From a checkpoint of a small image embedding model: adamw at rate 0.0015.
Rows from block 4 of a small image embedding model, named by matrix and row number. Rows with one number belong to one neuron. Each number is 128 + 24 x the weight over its row's rms, rounded and kept within 0 to 255. All counts start at 0.
After each neuron's rows are labels from the 100 images, of 14976, where the neuron reaches its largest size: "top examples" is what is common among them. Only what is clearly more common there than usual is listed. The data: made-up waving flags.
# u: gMLP up (value half) (model.blocks.4.mixer.u.weight, 768x384), inputs 0-127
# v: gMLP up (gate half) (model.blocks.4.mixer.v.weight, 768x384), inputs 0-127
# out: gMLP down (model.blocks.4.mixer.out.weight, 384x768, transposed), outputs 0-127

u.81 [125 134 171 161 153 125 135 137 117 165 110 138  97  90 107 137 130 146 124 146 165 142 128 131 125 149  80 112 148 185 121 136 135 155 175 139 128 140 109 162 133 159 142 168  97 119 143 142 144 167 120 132 123  83 131 120 138 140 121 145 138 108 124 118 129 121 129 130 113 152 140  93  87 153 124 139 138 131 129  94 105 118 113 112 163 134 110 134 108  93  93 128 148 125 146 145 130  83 162  98 115 131 150 114 138 158  98 151 130 135  66 147 135 121 124 116 125  97 119 134 124 122 124  87 153 147 152 110]
v.81 [137 123 156 166 167 148 131 147 102 164 110 140 110 112 116 132 113 158 125 150 178 139 121 110 116 171  91 123 167 185 134 146 119 140 171 133 164 127 112 162 103 166 109 155 118 113 142 138 145 158 111 122 130  95 138 171 130 126 130 120 143  91 122 120 123 135 129 115  97 144 132  90  85 143 120 140 150 150 132 103 104 113  94 129 145 132 113 130 142 116 103 155 144 120 149 144 155 102 158 116 102 113 139 124 159 123  99 150 134 125  56 128 104 117 128 139 151 106 118 136 118 123 143  98 181 144 119 102]
out.81 [130 131 128 128 148  86 176  90 111 117 135 113 132 105  89 120 126  96 135 110 113 148  71 130 178 161 131 104  96 125 168 146 151 126 173 188 129 108  94 170  85 172 136 126 160 137 106 139 126 133 120 156 126 141 137 136 136 164 133 144 118  64 167 123 127  90 178  70 110 100  87 138  66 131 172 128 128 133 130  85 123 119 167 176 118 176 148 112 112 106 102 146  99  98 142 140 138 119 162 130 108 118 113 145 146 129 151 128  71 105 122 170 104  87 110 142 156 141 106 126 107 146 129 108 144 104  89 105]
top examples: black; two horizontal bands

u.494 [128 140 165 118 152 131 123 110 110 130 141  59 148 111 145  83 140 136 163 147 115 134 160 179 127 114 123 108  72 116 156  89 145 141 125 166 123 141 123 105 114 155 139 146 137 159 130 139 120 125  84 188 126 141 125  83 142 137 109 149  86 130 112  70 159 139 112 129 150 155 106 118 108 132  74  92 105  99 147 135 118 145 145  93 126 111 159 138 129 114 142 105 106  98 107 127 154 127 143 138 139 147 144  87 130 109 160 143 169  84 109 151 148 107 107 121 110 112 112 132 126 142 110 122 104 146 145 134]
v.494 [169 142 139 123 113 179 131 101 159 116 151  87 151  95 129 117 126 157 109 142 109 105 148 139 113 102 123 114  92 139 121 110 114 115 148 138 163 137 137 130 124 136 135 126 100 125 151 109 140 110 122 168 168 166 112 121 140  93 100 141 114 124 115 106 134 155 103  95 115 110 132  96 111 152 109 104 114 107  71 121 121 137 141  82 199 130 125 146 130 129 132 119 104  85 123 119 142  92 153 101 161  88 120 120  82  69 150 157 154 110 120 142 182 113 169 139 144 124 153 138 121 114 154 144 115 117 161 133]
out.494 [155 147 157  56 121 102 167 175 107 165 102 154 146 162 114 111 134 139 143 139 156 126  77 175 115 101 157 133 170 126 114 151 115  83 164  83 132  94 119 182 137 155  58 179 135 133 122 134  84 135 134 121 124  89 123 123 114 140 160 128 116 149 130 147 126 138 125 126 130 107 110 155 130 153 121 138 145 116 117  92 118 169 111  99 141 133 155 125 108 113  71 178 124 152 120 146 142 121 137 157 128 112 129 123 106 175 119 134 128 132 176 156 155 129  97 143 147 113 105 193 143 129  94 122 138 105 129 120]
top examples: black; yellow

u.437 [128  99 135  88 164 137 121  94 160 152 107  97 109 107  93 124 114 106 112 143  94 139 172 162 149 119 131 107  82 125 130 116 148 163 141 159 126 144 147 116 146 137 142 161 148 132 128 107 113 167  92 144 135 134 123 121 133 104 144 158 110 185 121 100 149  95 102 107 127  92 136 130 132 115 158 135 124  96 138 156  92 140 130  98 116 127 136 110 163 104 165  88 169 112 101 116 116  65 116 166 139 147 134 119 126 150 154 137 155 124 139 125 156 122 138 127 127 103  92 160 147 171 124  88 112  83 144 162]
v.437 [164 113 173 122 109 142 133 122 159 135 152 126 123 112 120 132  92 158 144  87 120 125 151 117 136 107 141 124 107 140 114  95 119  89 111 128 155  79 116 154  84 163 145 115 115 110 163 116 118 112 113 140 172 137  92 154 159 138 110 159 100 143  99  86 144 158 142  86 131  65 137 128 127 117 146  85 102 141 113 104 125 118 182 115 137 128 108 171 156 105 127 113 113 123 118  94 159 131 132 126 127  87  97 112  93 132 109 125 171  93 117 107 171 115 172 143 163 172 128 120 154 107 168 118 129  95  91 144]
out.437 [111 156 141 135 142 166 118 130 140  98 139 143 160 165 125 167  82 132 115 107 141 122 155 118 124 137 176 103 130  81 129 140 136 153 129 133 143 135 118  87 122 140 146  55 124  98 118 131 133 137 157 145 154 148 120 141 156  71  90 146 116 153 118 135 111 116  87  92 106 134 122 106 141 143 128 102  86 155 132 149 127 130 118 129 118 126 139 159 134 107 112 129 115  94 132 159 150 143 123 143 117 165 123 152 152  94 137  67 130  77 148 121  85 112  76 157 105 142  90  83 129 135 157 108  84 121 145 126]
top examples: red; three vertical bands

u.389 [133 119 175 116 109 138 168 120 148 110 145 139  90  87  94 120  91 202 102 127 123 140 141 138 120 146 140 125  98  97 130  66 132 145 116 139 132 136  94 126 121 144 125 126 138 113 112  88 116 107  88 135 114  90 129 129 144 143 136 123 127 106 147  97 112 105 148 106 154 100 129 142 171  74 136 130 139 118 125 141 111 157 171 111 109 125 128 141 163  91 142 124 141 118  81 116 128 132 131 181 103 127 149 112 140 132 159 126 139 130 160 130 139 131 141 116 148 132 118 158 123 137 135 130 120  93 104 156]
v.389 [119 100 150 127 125 109 141  77 177 125 103 117 102  63 140 109 135 164 139 116 151 151 149 119 118 169 151 140 134 141 138  77 126 118  74 103 105 126 103 113 148 116 114 167  90 104 122  95 120 129 152 128 131  92 152 103 112 132 145 140 141 160 120 129 118 132 158 109 142 113 156 163 135  68 116 133 137 182 111 112 145 117 193 100 162 115 127 151 149 116 190 145 157 121 113  88 126 102 103  89 128 142 140 128 178 154 124 131 131 143 118 100 136 137 130 102 106 131 156 156 117 142 123 149 126 121 119 115]
out.389 [ 86 115 134 109 117 103 152 160 137 121  96 110 122 108 105 145 112 102 143 109 129 123  88 143 131 136 157 148 142 151 106 107 121 188 105  96  89 117 133  98 168 130 104 107 128 130 121 145 105 120 166 115 130 127 122 135 149 146 113  88 126 151 136 139 144  94 119  96 123 133 143 144 156 106 125 149 117 120 139 111 137 209 144 175  98 136 130  74  97 121 124 169 113 120  96  94 100 130 156 111 117 113 120  93 138 140 122  71 150 160  77 149 125  99 133 147 153 176 129 154 130 140 115 103 117 134 153 101]
top examples: red; many stripes

u.667 [154 135 167 151 178 125 171 135 120 190 122 132  94 120  95 123 139 133 107 143 158 165 133 114 153 141  96 114 128 176 132 109 152 138 152 120 131 138 127 135 132 174 144 154 111 125 108 125 111 167  93 143 135 152 116 110 171 106 105  92 140 139 135  94 126 108 167 121 136 129 138 106  91 126 145 139 126 125 158 113 128 153 114 108  98 117 138 113 104 122 108 123 170 135 111 164 123 137  99 155 127 124 150 101 138 119 107 143 132 125  91 136 142 127 163 124 127 136  77 166 136 139 131 104 102 108 141 124]
v.667 [143 121 132 141 109 169 111 155 167 136 132 154  95 110 129 153  70 150 114 181 141 107 139 164 141 139 118 121 150 131 124 117 155 118 168 120 176 167 141 138 102 142 123 161 137 121 107 135  75 107  75 102 141 109 151 172 126 153 135 131 111 154 120 150 146 156 116  88 140  88 118 104 102 100 143 109 111 130 122 149 110 126 129 106 121 127 154 154 145 110 100 148  99  80 122  99 146  88 112 161 125  70 134 112 119 133 142 129 141 135 116 136 123  92 144 150 201 138 127 154 111 126 172 108 130 105 125 167]
out.667 [ 85 130  95 111 158 126 154  87 126 121 124 157 138 145 161 138  94 104 114 120 150  90 125 126 144 105 120 100 144 149 154 134 156  82 104 133 169 137 138 185  65 120 117 165 159 118 121 127  90 204 151 111 127 154  95 119 132 169 166 112 118 109  94 143 150 142 113 109 153 107 113 131 133 138 146  93 102 115  88 178 118 147 150  91 123 147 150 106 134 152 146 123 144 115 156 182 105 144 138 127 140 112 121 138 111 135 125 154 106  96 142 119 128 122 161 139 141 136 114 138 106 125 108 133  94 133  88 143]
top examples: black; two vertical bands; three vertical bands

u.511 [134  89 109  96 119 124 129  80 168 135 154 123 100 101 112 150 129 113 137 159 105 123 155 130 129 128 181 120 154 160 108 122 140 112 121 126 128 150 138 138 142 119  91 175 115 144 124  87 125 129 160 128 165 111 150 127 130 167 150 134 134 166  94 123 118 162 137  81 155 139 158 160 108  94 146 122 113 141 133 143 125 118 164  91 144 102 137 143 180 160 190 146 133 115 121  99 138  80 103 123 128 104 111 136 107  91 140 183 148 143 134 102 152 114 145 135 144 133 139 152 111 119 146 133 151 127 121 156]
v.511 [151 119 122 131 101 135 106 101 197 148 133 144 141 125 164 146 106 136  99 126 107 139 144 120 102 142 156 148 112 135 127 108  97  83 101 143 163 118 134 105 125 105 104 160  97 115 137 136 154  87 121 117 144 152 142 169 131 118 110 129 125 161 118 141 146 166 119  84 165 101 151 149 130 118 128 107 111 126  72 154 138 108 151 105 148 127 137 133 169 138 143 161  98 101 129 110 130  77 104 138 173  84  98 159 152 119 128 136 134 127 123 113 172 133 128 149 168 134 153  99 134 131 148 132 120  99 120 119]
out.511 [ 88 127 149 139 126 106 105 159 117  82 132 117 118 116 111 175 128 129 128  80 115 130 107 123 113 140 116 163 139 106 132 125 120 151 122  87  56  92 125 100  93 118 138  86 124 130  96 129 132 163 109 111 163 109 147 135 161 122 131 113 129 123 110 141  81 118 120 133 120 167 128 140 146 114 118 135 109 148 135  76 128  81 112 150  87 114 154  95 111 102 118 104 111  98 124 162 130 134 146 127 119 167  82 108 134 164 117  77  91 125 101 145 134 109 140 120  85 184 150 120 160 124 121 102 144 113 141 134]
top examples: white

u.110 [140 104 153 133 147 118 122 103 117 155 109 103 133 119 123  93 156 120 138  67 135 136 146 154 151 109 149 123  64 144 136 114 146 154 115 147  92  90 134  65 152 146 104 170 124 136  84  85 100 160 120 155 130 142 134  86 129 122 129 155 104  92 111 124 148  73 115 149 153 111 116 155 134 130 127 113 122  96 128 150 123 136 161 108 141 142 106 148 164 125 129 135 142 157 122 145 119 129 127 130 116 165 149 134 115 138 132 132 153 126 109 126 177 149 112 113  92 148 116 180 137 151  97 150 111 118 101 128]
v.110 [165 135 172 128 149 185 106 120 122 134 167 141  99 125 138 112 133 162 145 122 152 145 149 124 130  89 139 138 119 157  98 115 130 109 163 132 153  74 102 139 124 159 161 120 117 136 134 146 139 129 149 135 196 120  77 115 180  93 122 149 120 154 101  70 130 141 119 105 122  63 152 142 102 132 118 117 105 161 146 138  99 119 143 105 128 114 124 135 108 127 120 120 116 119 114 128 159 118 149 154  68  70 119 134  85  82  86 120 162 114  99  91 154 109 194 123 146 136 102 138 126 127 170 109 124 114  95 178]
out.110 [140 125 155 128 113 120 114 151  97 150 110 182 105 124 127 125 156 167 113 171 140 131  88 128 127 160 154 107 137  88  82 141 108 125 111 144 108 126  61  92  86 173 125 116 134 122 123 125 107  93 168 112 155  98 139 113 158 124 141 143 140 114 138 106 163 128 118 103 133  93 127 145 170 112 122 111 147 120 127  95 141 144 102 108 126 110 131 141 155 117 124 130  80  88 149 101 157 164 121 131 100 190 123 137 113 120 131 114 118 123 172 191 147 128 125 120  58 116 134 130  87 139 156 122  63  95 172 147]
top examples: black

u.353 [177 123 135 122 149 169 127 109 120 152 116 118 166 110 132 141 110 140 116 113 102 142 166  98 101 116 156  97  81 182 132 111 115 140 106 148 149 105 143 109 119 155 129 124 135 141 147 124 147 123 106 153 164 160 142 133 152  93 101 129 157 147 155  90 154  90 136 100 143  85 149 138 102 134 121 159 157 108 137 142 129 132 128 122 142 126 103 131 151 138 151 112 116 153 108 164 138 151 126 137 155 114 137 125 100  84 105 176 148  86 109 129 195 152 165 151 154 175 125 169 151 161 146 157 126  83 103 125]
v.353 [126 122 136 139 111 134 127  93 114  97 144 120 115  79 127 112  93 161 145 101 143 104 143 133 133 112 144 111 126 130  81 135 129 131 151 144 152 120 124 126 134 108 124 128 161 128 125 159 136 102 128 155 180  91 134 114 118 121 122 155 124 106 126 133 133 103 109 149 104 136 118 123 125 136  96 138 151 131  93 138 124 154 129 112 169 121 101 156 137 128 145 118  81 148 149 121 139 141 152 112 114  77 177 107 105 103 136 126 148 122 130 144 148 154 152 162 165 102 159 143 123 166 172 155 139 155 158 128]
out.353 [113 135  93 106 127  84 104 105 154 113 144 137 144 150 112 161 109 113 114 113 118 132 110 114 131 133 132 111 113 116 120 139 134 112 164 108  99  95  90 128  73 134 118 162 137 123 138 116 113 162 120 102 138 125 162 154 131 144 163 130 125 108 116 117  82 167 105 109 120 142 167 108  87 164  92 114  85  95 120 119 129 117 143 113 104 111 120 134 123 133  94 106 101  87 108 159 143 112 116  97 125 165  91 119 152 129 171 141 148 132  89 119 130  83 142 117 122 158 107 135  84 119 121 157 151 120 114 111]
top examples: orange

u.747 [150 126 153  86 173 130 126 101 106 136 121 102 116  98 125 133 114 171  63 177 131 130 131 105 125  85 151  93 120 133 138 106 122  93 183 160 154 153 132 124  97 190 112 167 117 106 158  93 140 163 110 170 143 133  91 141 151 119 137 163 154  95 141  79 122 147 146 102 140 139 104  99 130 122 121 139 140 107 119 120 119 152 146  79 116 118 128 140 133 123 155 134 159  97 118 109 168  85 155 140 122 121 135  85 105 111 132 179 139 123 144 124 133 131 141 130 139 120 112 143 124 127 135 120 121 129 164 173]
v.747 [177 117 144 121 135 161 143 101 127 118 177 103 162 120 134 125 103 140 149  96 105 108 158 128 100 127 105 137  98 147 113 125  99 108 143 146 151 131 117 116 132 130 136 117 119 155 129 159 153 120 138 167 173 133  98 117 160  97 105 144 124 134 137  87 127 127 141 119 109  70 113 135 111 160  65 120 136 109  80 112 124 150 120 123 188 130 113 125 116 145 123 109  96 134 139 128 133  97 172 102 128  98 163 134 130  79 127 152 138 132 107 146 166 159 212 141 149 140 147 121 128 153 157 156 163 113  96 135]
out.747 [131 129 125 119 140 100 140 145 146 136 101 135 155 117 168 103 127 162 127 134 117 109 128 166 139 128 131  97 151 136 114 110 123  78 141 158 128 121 122 141 125 128 119 135 128 109 171 124 119 131 159 152  94 130 121 163 132 105 131 167 141 105 125 132 117 134 142  99 103 111 156 112  94 129 122 119  60 113 134 108 107  83 139 127 114 127 150 156 126 122  87 126 114 135 123 120 181 106 134 136 138 104 115 129 129 119 115 118 151 111  95 109 135 108 171 110 132 180 129 164  94 133  78 129 149 163 118 123]
top examples: black; white

u.248 [115 105 149 131 146 141 137  93 155 137 126 114 112 100 127 121 147 138 105 128 135 154 151  99 127 127 168 124 125 144 134 101 129  98 127 131 105 117 118 117  87 174  99 195 111 112  95  83 123 150  96 136 137 118 125  98 129 122 116 176 151 149 138 104 137 141 134  78 159 142 132 133 116  97 127 116 146 139 126 127 138 129 163  77 132 105 110 150 163 128 162 132 149 111 121 141 154  77 112 138 117 149 132 114 131 131 132 161 162 105 100 109 133 130 134 118 103 129 123 145 166 126 106 145 120 121 119 146]
v.248 [153 130 136 121 209 155 100  87 102 157 138 118 132 161 133 127 120 117 180  88 137  94 145 149 127 133 125 121 128 155 142 132 167 155 143 130 122 103 123 122 103 154 127 153 160 134 116 146  81 176 145 148 202 144 128  88 136 116 148 123  94 136 118 103 135 102 127 128 115  98 106 134  85 133 125  94 119 124 199 105 100 120  97  88  66 122 127 118 123 140 138 135 179 139 120 148 132 131 147 168 143  80 131 108 116 128 126 156 159 114 114 106 126 124 192 158 148 142  55 159 144 144 157  97 129 123 116 124]
out.248 [155 127 131 122  86  86 163 174 108 143 113 131 150 141 124 152 135 142 118 107 152 140  87 120 160 130 158 120 116  65 114 129 136 113 165  95  71  68 147 101 111 188 100  66 152 115  99 103 131  72 114  91 129 126 128 145 174 113 125 141 127  93 109 131 104 145 174  73 135 128 102 126 181 146 141 137 138 129 134 153 103 174 102 167 115 132 115 139 137 103  69 144 104 143 117 116 123 157 177 139 120 144 124 113 135 149 100 105 128 117 163 153 146 168 144  96 106 165 168 139 133 141 131 107 154 113 150 144]
top examples: white

u.276 [139  83 180 107 124 137 113 134 145  86 125 119 102  84 121  82 115 124 114 145 124 130 164  90 128 137  87 114  84 132 160 131 118 114 128 180 115 140 137  77  84 159 157 156 102 108 133 127 123 110 123 157 151 112 109 118 153 140 132 179 173  99 146 107 178 145 139  82 156 131 134 158 136 130 131 146 148 120  95 102 140 145 166  97 144 124 124 167 110  92 137  82 102 124 103 106 140 104 132 132 107 127 114  84 163 142 126 115 154 118  97  82 143 137 106 129 126 161 146 131 198 155 136 136  83 115 134 119]
v.276 [173 111 146 115 193 139 118  96 133 159 129 120 107 144 116 110 134 141 138 124 130 115 148 165 127 148 119 120 131 163 125 116 158 154 152 111 113 152 123 135 140 148 148 167 107 132 106 105 114 198 123 138 196  91 133  89 134 121 126 122 113 155 149  87 139  99 139 152 152  82 144 115 105 120 126 119 128 140 166 113  90 131 121  87  97 100 132  95 114 124 114 128 202 132 128 144 109 101 114 142 134  86 138 120 126 124 117 170 152 136 106 114 120 129 155 130 131 127  87 175 118 131 144  91 101 102 143 144]
out.276 [130 138 163  88 147 168  87 184 113 171 120 165 144 117 125 145 173 119 166 121  89 104 137 128 115  82 151 124 142 125 135 130 121 126 111 152 129 110 132  90 125 159 113 152 114 131 153 140 142 181 111 121 171 144 135 111 137  92 130  74 131 138 143  83  82  94 122 117 128 112 114 144 138 117 123 107 106 139 105 130 119 119 140  97 112 134 104 137 130 135  48 136  99  93 148 184 160 126 120 147 141 126 114 112 134 108 143 122 106  90 175 148 163 137 137 115 117 175 114 177 149 157 103 105 138 134 114 117]
top examples: black; two vertical bands

u.363 [148 108 126 134 130 143 101  98 111 125 125 117 128 136 144 142  86  96 129 114 141  82 132 107 121  90 156 111 129 135 102 176 127 149 146 148 175 125 144 125 108 145 118 122 157 155 121 148 140 143 103 156 215 136 128 131 143 113 121 165 157 150 141 124 137  98 135 127 107  74 132 161  86 151 136 150 155 129 134 133  91 128 111 119 139 133 121 106 108 142 171 136 134 147 134 162 125 120 154 123 109  60 146 117 101 102  99 140 138  90 120 118 128 156 159 177 177 145 129 148 138 143 194 122 168 120 101 138]
v.363 [141 127 130 164 106 162 142 143 139 113 163 122 112 137 135 154  92 124 113 101 167 130 124 124 112  92 135 119 117 138 137 145 105 109 113 153 165  98 118 126 101 117 131 121 123 125 114 131 141 110 111 142 180 156  92 139 152 121 102 153 115 173 113 130 144 135 112 124 118  78 158 144  98 127 108 114 122 164  87 123 166 132 172 125 178 142 123 132  84 128 132 144 107 129  98 135 134 119 147 140 103  77 132 114 103  94  85 124 145  79 110 104 128 136 172 158 175 114 161 125 112 142 177 182 151  89  96 131]
out.363 [147 143 166 135 171 104 196 127 133 128  99 154 157 113 154 155 134  98 146 148 150 122 109 100 159 152 135  62 135  90 166 124 174 111 164 144 133 132 137 121  80 174  99 109 164 139 134 140 125 159 171 118 140 122  94 113 140 122 125 119 120  97 112  91 141 131 122  99 125 122  92  84 136 122 142 116 116 108 131 156 129  93 146 118 102 155 139 148 166  90 116 148 170 115 115 148 183 138  98 146 136 156 137 121 133 134 112 135 132  94 131 146  97 131 137 118 116 153 177 160 139 138 128 128 120 126  91  99]
top examples: white; two vertical bands

u.92 [120 130 135 102 149 114  97 129 100 121 110  89 136 156 106 109 152  99 136 128 107 142 156 120 104 140 142 140  94 160 126 185 108 103 132 118 103 119 156  86 139 147  99 120 125 146 160 145 155 147 155 146 131 158 139  87 135  94 135 151 132 144 123 137 154 122 132 150 122 142 120 170  92 169 143 125 134 109 133 177 121 115 125 144 128  96 121 115 153 151 153 117 121 131 129 149 123  91 125 103  83 152 123 160 139 101 100 123 144 108  83 110 152 142 127 103  97 158 143 153 128 135 106 150 133 154 131 103]
v.92 [135 119 131  85 185 154 118  78 122 115 132 105 152 125 152 117 121 122 172 124 122 114 141 146 120 132 145 109 105 130 137 128 152 128 132 129 156 107 133 117  89 172 125 148 160 134 152 133  77 165 136 160 164 116 132 103 118 129 152 132  89 111 100  93 149 148 125  94 127 111 115 131 105 135 105  82  97 112 185 125  92 135 122  85  68 118 146 117 127 125 168 133 181 107 115 136 144 132 145 173 132  99  93 122 126 125 146 158 181 124 148 103 108 105 141 155 148 151  60 165 175 167 140  98 107 139 134 142]
out.92 [136 110 131 114  91 117 117 156 141 153 142 114 128 139 108 171 115 168 144 112  83 108 176  96 117  95 142 156 113 121  67 117 111 123  96 106 110 117 120 149 123 110 123 113  90 146 156 116 134  69 142  99 117 101 130  97 140 112  76 135 140 166 101  81 156  91 144 121 140 145 137 150 149 126 105 108 100 118 147 144 119 102 129 104 156  82 117 123 137 109 117  88  69  99  99  90  85 143 149 133 134  88 106 139  68 125 140 154 151 167 144 165 155 139 131 101 136 112 150 124 146 101  91 116 134  92 128 148]
top examples: red

u.640 [138  94 155 134 139 124 110 117 100 169 141  83 148 111 110  91 125 126 124 114  97 136 158 109 113 105 131  91  95 134 106 145 127 127 139 147 140 116 131  96 104 181 111 139 115 166 132 102 122 141 145 158 152 148 112 120 159  78  89 173 161 148 134  96 141 105 143 118 120 123 133 109  99 160 136 150 155  80 131 155 131 135 129 125 140  80 117 142 141 143 127  85 125 150 127 160 140 116 140 140 134 118 131 124 121  94 111 125 153 105  98 141 169 137 137 125 135 143 136 165 160 159 134 144 131 134 117 116]
v.640 [142 119 156 124 113 167 132  89 184 119 136  96 123 152 142 128 140 128 123 134 139 131 165 124  89 152 119 121 105 148 129 114  97 103 123 174 134 119 141 107  81 145 129 141  96 119 125 138 137 106 117 153 163 128 145 109 133  89 120 173 125 137  97 118 142 179 113  95 128  90 125 140 110 127 126 103 103 125  73 122 126 129 181  95 169 104 122 162 130 126 158 140 106 112 139 120 151  52 148 124 133 108 108 119 122 121 124 151 172 103 118 114 165 104 179 114 132 130 168 130 130 132 123 152 118 109 141 136]
out.640 [151  95 167 115 135 163 174 114 104 147 122 136 142 137 164 122  87 170 129 116 147 129 173 120 116 151 140  72 162 125  82 162 153  97 173 132 176 153 107 121 122  93 149  78 168 103 131 132 118  82 129 162 128 168 140 142 113 100  74 121 135 152 127 123 121 125 102 144 114 116 101  96  98 168 126 112 137 146 114 136 136 121 150  60 129 109 121 159 100 127 116 155  91 122 126 104 146 144 147 134 120 116 125 118 127 117 133 120 154 116  91 106 115 125 123 131 130 128 129  99 160 135 122 126 145 146 146 132]
top examples: red; many stripes

u.471 [155  86 128 127 140 108 123 107 167 139 127 101 147 152 125 134 131 111 146 100  94 117 176  70 100 108 105 106 146 137 110 138 114  94 136 119 127  96 160 121  89 164 135 173  92 162 112 100 146 143 150 156 148 129 107 163 157  91 125 156 180 132 152  99 155 120 168  83 141 119 169 136 107 156 111 164 181 110  92 146 132 124 130  95 175  91 113 144 124 146 115 102 129 167 172 133 149  86 119 108 158 129 117 130 127 120 124 171 133 106 118 102 163 139 179 152 137 149 137 143 166 123 128 166 170 101 120 125]
v.471 [147 143 150 122 166 160 118 111 106 129 163  96 138 118 149 109 101 119 145  88 136  84 142 158 142 121 109 105 105 121 112 125 136 146 154 159 150  77 121 128 126 168 146 116 159 166 137 158 117 181 137 166 178 137  98 104 155 107 106 134  92 149  93  76 119 111 127 111  94 102 129 142 121 142 105 100 103 123 156 100 112 141 128 104  69 123 124 125 102 108 126 121 179 146 131 153 122 133 190 188  96  80 122 108 114 107 122 125 158 114 141  98 111 135 139 163 161 192  82 143 141 144 169 122 108 116 111 141]
out.471 [ 81 141 154 126 128 109  88  86 131 134 134  83  89 104 161  86 112 134 137 131 157 130 124 115 117 125 120 163 127 120 120 127  98 152 130 116  84 136 148 128 140 125  99 163 125 116 122 122 125 123  96 145 153 112 134 195  74 112 164 157 154 146 163 143 123 158 118 141 167 130 119 113 155  92 113 127 147 162 155 194 146 134 145 125 145 110 126 157 177 147 159 153 129 155 128 115 118 105 138 102 142 125 151 112 103 110 146 129 122  98 182 152 140 148 115 124  88 123 148 130 143 148  85 144 139 127 148 161]
top examples: white; two vertical bands; three vertical bands

u.591 [153 130 161 127 124 149 126 126 131 166 137 117  89 135  98 118 137  95  99 118 133 129 140 111 103  98 147 128  85 184 101  93 115 157  92 141 131 132 155 129 134 130 129 112 116 146 155 111 131 109 119 125 122 183 118 109 162 133  79 154 162 160 161 117 135 105 105 104 143 106  98 116 119  94 154 151 156 166 121 103 162 110 137 124 118 131  88 133 129 148 116  83 105 128 136 119 122 121 104 156 151 138 146 165  78  85  97 128 135  90  99 126 202 157 133 116 115 131 114  96 165 141 117 122 113  98 136 118]
v.591 [182 117 172 123 101 131 138 132 120 157 129 116 112 126 112 116 101 114 131 128 110 132 136 126 161  94 123 135  83 156 183 101 148  92 103 150 146 134 107 119 129 113 113  92 113 161 167 123  85 113 113 150 147 182 106 120 184 121  88 141 130 116 119 105 137 124 109 135 131 107 129 137 131 129 145 131 137 129 116 139 148 119 156 131 111 147 121 148 145 119 120  80  99 132 155 114 113 135 137 141 132 107 134 150  99  95  89 123 130  98 101 136 200 156 134 129 143 137 142 100 127 139 151 143 110  93 108  89]
out.591 [150 108  96 143 169 108 129 144 102 112 132 139 113 147 133 141 157  99 137  87 158 135 103 124 163 146 145 102  95 148 158 189 170 135 167 145  89 130 140 110  75 157 153 154 179 114 126 133 123 136 105 161 148 154 132 117 124 140 119 106 143  95 119 178 118 142 146 124 138 151 110 165  88 147 156 194 142 141  88 164 139  91 105 147  96 157 102 142 112 154 119  73  72 113  92 160 132 147 156 116 146 152 110 105 125 121 148 112 141  85 136 136  98 143 145 132  96 160 115 114 154 156 135 137 145 109 116 142]
top examples: red; triangle at the hoist; two horizontal bands

u.513 [157 134 144  88 159 183 125 100 171 115 139 109 151  98 139 119 129 132 127 122 118 104 175  81 143 159 114 108 129 139 159 103 175 116 152 106 129  79 144 147 116 148 150 179 140 129 170  84  89 142 124 133 145 161 147 153 120  95 113 106 139 142  99 106 138 138 131 106 124  99 127 110 120 104 151 129 122 108 164 143  80 103 134  73  81 178 130 143 129 123 143 113 158 143 147 124 140 111 142 157 154 144  75 120 130  91 156 184 149 104 139  86 113 130 117 133 113 148  77 148 145 143 127  82 109  88 131 145]
v.513 [141  84 140 139 117 106 129 120 170 109 111 121 157 131 139 124 119  86 184 130 125  83 193 123 104  95 154 136 123 123  89 121 133 100 138  98 134 101 111 110  92 157 142 136 123 137 111 133 104 134 130 116 174 102  92 120 134 102 163 151 116 119  86 113 130 145 131  83 139 114 128 159 154 117 129 104 120 121 105 146 111 123 167 121 163 101 138 142 120 124 146 109 107 142  78 125 159 111 126 122 132  97  83 117 117 154 129 107 154 145 141 115 138 113 162 143 153 127 160 133 164 107 149 140 139 122 108 133]
out.513 [138 145 109 122 112 110 184 155  99 121 136 125 144 108 131 126 133 114 123 107 107 141  69 133 144 128 106 120 161 128 129 127 126 131 170 104 171 142 106 146 158 122  88 113 169 141 139 124 141  81 140 128 122 160 130 128 147 175 113 118 125 119 114 155 103 138 139 137 102 110 126 139  94 129 131 116 120 119 153 134 115 132  96 161 108 139 142  65  95 164 126 153 152 141 125 111 140 148 142 114 143 121 183 124  97  78  99  92 151  98 120 164 157 127 120  87 159 121 143 170  96 150 146 117 147  93 160  99]
top examples: orange